config.yaml
encoder_arch: "vit"
encoder_num_experts: 8
encoder_layers: 8
encoder_width: 160
encoder_positions: "learned"
text_encoder_norm: "layernorm"
optimizer: "muon"
batch_size: 256
Rows from block 3 of the image encoder of a small contrastive image-text model, named by matrix and row number. Rows with one number within an expert belong to one neuron, the router's apart. Each number is 128 + 32 x the weight over its row's rms, rounded and kept within 0 to 255. All counts start at 0.
Before each expert's rows are labels from the 100 images, of 14848, where the router gives the expert most weight on average: "strongest on" is what is common among them. Only what is clearly more common there than usual is listed. The data: small charts drawn from random numbers. In brackets: how many of the 100.
# router: router (encoder.blocks.3.mlp.router.weight, 8x160, trained with AdamW), inputs 80-159
# up: expert up (encoder.blocks.3.mlp.up, 8x160x160), inputs 80-159
# down: expert down (encoder.blocks.3.mlp.down, 8x160x160, transposed), outputs 80-159

# expert 1
strongest on: one colour (85); rising (37); line chart (27)
router.1 [124 133  82 133 135 182  87 138 100  84 113 136 104  71 165 108 136 109 146 195 117 109 168  67 117 111 177 121 159 126 129 171 136 162 189 154 143 150 128  93  89 103 166 160 149 150  96 158 171  84 125 126 141 168 106 112 155 151  35  45 154 128 119 121 145 108 106 199 100 116 157 137 152  67 118 188  97 146 153 121]
up.21 [119 173 157 120  91 128 203 207 141 120 125 153 151 146  79  91 111 147 117 192 127 220 156 148 131 132 121 163 132 160 123 107 119 136 162 119  79 110 154 132 157 156 132 121 152 117  71 197 169  90 143 175 146 188 174 100 102  85 147 108 140  95 120  74  82 128 112 162 129 151 165 135 141 108 129 103 142 116 146  93]
down.21 [133 126 127  87 108 139 141 107  90 128 154 128 131  67 155 142 117 124 117 106 146 107 101 107 116  62 114  49  73 145 111 160 153 114 103  94 134  82 122 140 136 105 126 125 182 152 139 130 126 164 173  96 185 106 115  98  98 113 124 114 188 171 130 103 143  81 101  94 120  74 117  75 150 134 119 145 148 133 152 138]

# expert 3
strongest on: dark theme (67); ring chart (26)
router.3 [205 211 164 170 185 118 126 134 156  87 133 178  88 131 118 112 163 155 130 190 138 165 117 118 140 186 152 176 163 122 143 138  84 140 132 100 104  95 124 158 166 170  88 149 136 154 140 142 149 179 129 127 177 153  91 129 100 116 146 135 112 148 155  97  82 173 121 145 132 142  94  75 148 139 187 123  56 133 166  88]
up.21 [ 89 141 121 123 154 117 152 135  95 134 142 109 164 127 140  86 128 161 138 144 153 169 147 110 116  49 124 137 158 130 139 153 160 175 111 115  71 159  86 129 132  75 164 165 176 117 138 167 113  49 102 133 130  59  97 108  75 157 135 113 138 113 135 162 145 155 135 146 148 126 154 127 176  89 167 100 167 159 126 103]
down.21 [ 99 162 117 120 175 159 135 169  93  79  69  74 136 122 127 184 153  98 101  77 140 174 121 118 132 109 103 152 143  91  95 131 107  90 113  98  98 108 161 136 133 107 170 110  90 146 171 146 223  84 140  93 100 158 123 137 109 165 121 173 157 114 141  86 124 168 146  98  96 168  84 145  89  97  79 151  79 105 159 117]

# expert 7
strongest on: horizontal bar chart (30)
router.7 [142  94 111 125 107  61  86  98  83 134  88 195  77  99 160 151 167 124 120 125 154 173 112 153 150 154 167 190  95 180  89 149 115 159 175 119 125 161 139  47 130  66 107 153 174 182 106 147 163 125  93 130  93 143 140 120 158 177  98 164 106 101 153 125 160 115  91  78 137 139 174  94 127 150 116 154 147 128 149 155]
up.21 [168  93 150 128 145 164 106  97 144 206 173 136 127 124 118 206 144 131 128 142 115 112 149 187 101 130 131 137 135 131 140 130  94 140  93 143 233 118 112 107 140  97 150 117 201 136 105 169 135 144 156 160 125 142 104 117 140  97 129 159 108 146 155  77  94  99 116 138 125 174  93 148  52 138  58  88 129 157 133 130]
down.21 [ 50 104 126 133  84  52 115 114 162  95  61 123 133 131 159 107 149  89 163 146 125  74 137 124 104 141 122 137 116 103  97  69  92 112 165 123 132 169 141 172 114  93 120 150 127 150 200 136  58  83 101 125 148 114 171 143 164 108  98 205 140  86 165 145 125 157 120 183  84 107  85  96 145 146 173 168 102 109 157  98]

# expert 5
strongest on: rising (42)
router.5 [ 37 113 176 149  86 125 170 139  96  98 145 105 140  91 177 134 131 144 129 143 152 127 103 114 109  66 131 108  84 128 115  87 129 133 125 181 116 149 107 114 179  90 185 138 142  65 153 174 131 153  85 159 148 154 135 148  81 102 145 131 133 170  96 165  81 139 143 149 147 161 102  84 157 112 154 116  69 154  88  69]
up.9 [132 167 104 126 169 145 135 112 136 146 129 106 167 108 104 136 123 108  81  71 153 150 101 165 139 138 127  92 160 124  73 128 157 138 142  84 186 159 160 164  81 160  74 108 164 151 156  94 141  96 171  97 119 186  85 173 109 141 181 172  94 126 142 119 143  98 102 131 134 138 203 134 118 138  99 133 149 180  76 127]
down.9 [133 110 146 126 161 137 144  79 135 173 134 163 142 130 125 145 141 141 117 147 151 132 117 118 119 174 150 172 108 114 130 156 154  98  85 128 107 157  58 140  93 180 135 101 119  92 193 143 152 129  89 111  95  92 184 117 143  95 115 129 137 104 222  69 135 109  52 127 115 107 120 111 100  78  99  98  94 140 110 171]

# expert 4
strongest on: dark theme (72); pie chart (38)
router.4 [163 173 121 143 120  78 129 159 113 137 158 116 106 153  66 112 130 139 109  95 160 128 101 160  70 138 126 108  98 177 149  76 125 125 124 118 136 125  82 174 120 104 169  98 183 117 104  80 101 102  73 171 151 108 136 179 108 116 115 148 145  95 134 141 146 172  87  96  75 128  82 159  86  69 151 111  94 165 133 147]
up.9 [116 114 118 136 180  88 122 143  91  87 142 163 120 117 114 152 170 158 132 140 154 114 197 110  91 150 116 155 125 186 133 118 128  71  95 153  96  89 126 150 175  65 141  99  80 151 121 162 146 129 156 146 170 148 110 100 155 135 115 124 149 127 147  58 151  79  93 186 136 131 142 132 145 126 115 160 151 149 121 104]
down.9 [136  98 133 115 119  92 164 151  92  91 146 172  72  97 149 112  89 134 134 140  80  67 156 144 134 111 121  78 184 111 121 118 188 138 150 132 146  86  80 114 158 140 131  98 118  96 124 167 183  82 102 129 121 193 138  93 134 139 125 109 152 100 138 160 183  85 138  67 175 111 160 130 132 171  68  67  89 149 118  67]

# expert 0
strongest on: radar chart (36)
router.0 [128 153 159  93  87 116 110 143 144  89 104 163 186 111 156 166 131  87 158 126 135 131 138 101 123  76 130 146 144 182 179 189 136 114 111 112 218 142 123 135 139 141 121 138  84 171 105  88 120  92 118 105 118  57 152 133 102 121  93 137 143 139 104 167 170  56 107 209  87 183  91 196 151 139 107 136 138 152 100 106]
up.21 [123  81  99 143  59 158 213 120  76 152  93 110 113 185  68  90 130 128 129 111 163 153 151 120 143 120 138 114 123 143 105 133 146 141 167 126 155 119 132 146  73 109  78 146 116 132 147 165 159 129 144 203 105  79 146 101  97  85 152 128  99  68 141 102  65 123  86 105 132  93  95 125  52 139 100 118 150  90  85 162]
down.21 [ 28  98  90  90 143  83 173 123  54 114 144 118  89 146 103  87 126 102 236 153 146 159 163 140 136 167 124 181 165 102 131 183  66  90  85 122 134  81 140 114  90 142 112 157 119 157 140 148 165 137 153 146 151 199 168 110  79 145 151 180 122 107 137 138 168 116 163 140 110 121 122 159 143 138  97 189 130  95 113 133]

# expert 2
strongest on: dip in the middle (35)
router.2 [ 80 139 149 112  87 169 128  77  83 123 174 124 124  84 146 146 111 132 184 109 108  92 138 161 156 217 117 144 145 177  80 123 160 109 124 170  77 154 151 116 137 116  85 111 144 121 178 122 151 124 178 117  86 156 122 134 111  93 164 130 133 182  81 121 156 126 179 100 107 156 103 123  90 156 129  35 184  84  95 104]
up.21 [167 147  91 138 135 124 125 159 109 120 182 161 119  79 119 101 169 109 140 108 124 155 136 156  56 133 118 133 153 131 124 140 129 117  89 101 135 127 198 135  89 128 106 160 111 139  98  80 114 194 137  91 176 127 100 117 156  74 142 118 104 105 138 143 152  69 101 114 179  76 149 110  96 180 127  72 171 105 137 115]
down.21 [133 136 169  50 172 172 108  77  71 184  89 133 102  85 108 151  92  72 178 141 158  96 105 164 170  92  98 111 104 133 149 111  67  87 162 187 139 109 131 199 175 173 127 117 101 157 118  84 142 141  80 110 144 102 113  88 111  82 158 150  73 128 142 116 138  96  83 168  90 179 141 100 132 144 112 126 156 178  74  94]

# expert 6
strongest on: dark theme (100); lollipop chart (51); step chart (33)
router.6 [113  98  98  54 174  86 103 193 116 130 140  81 125 176  98 168 111 108  95 118 131 187 116 121 110  95  53  87 118 118 112  66 108 129  73  92 129 149 120 132  99 148 109  91 135 156  84 146  93  94 129 119 132 104 196 158 166 129 128 182 100 137 119 134 119 177 132 115 151 100 152 143  84  58 103 155 112  96  89 145]
up.21 [123 102 139 159  37 106  74 143 100 112 201 142  78 203  86 208 122 127 118 104 141 155 134 132 104 127 131 166 141 108 116 106  97  95 168 138 137 141  74 168 113  58  80 186 124 137 107 147 201 106 126 137 142 161  89 106  90 123  84 174  61 137  65 119 147  93 107  96  92 157 141 133 119 158 181 111  68  83 135 161]
down.21 [153 204 147 210 113 149 146 162  98 161 107 102 148 113  73 154 132 120 166 150 104 199 110 162 148 147 150 129 116 102 120 117 177 111 165 105 122 215 140 108 161 136  85 137 142 139  84 106 189 191 102 136 130 148 157 167 159 103 112  91 146 110  98 101 163  86 112  98 128 104 139 146 153 102  99 153  62 143 138 161]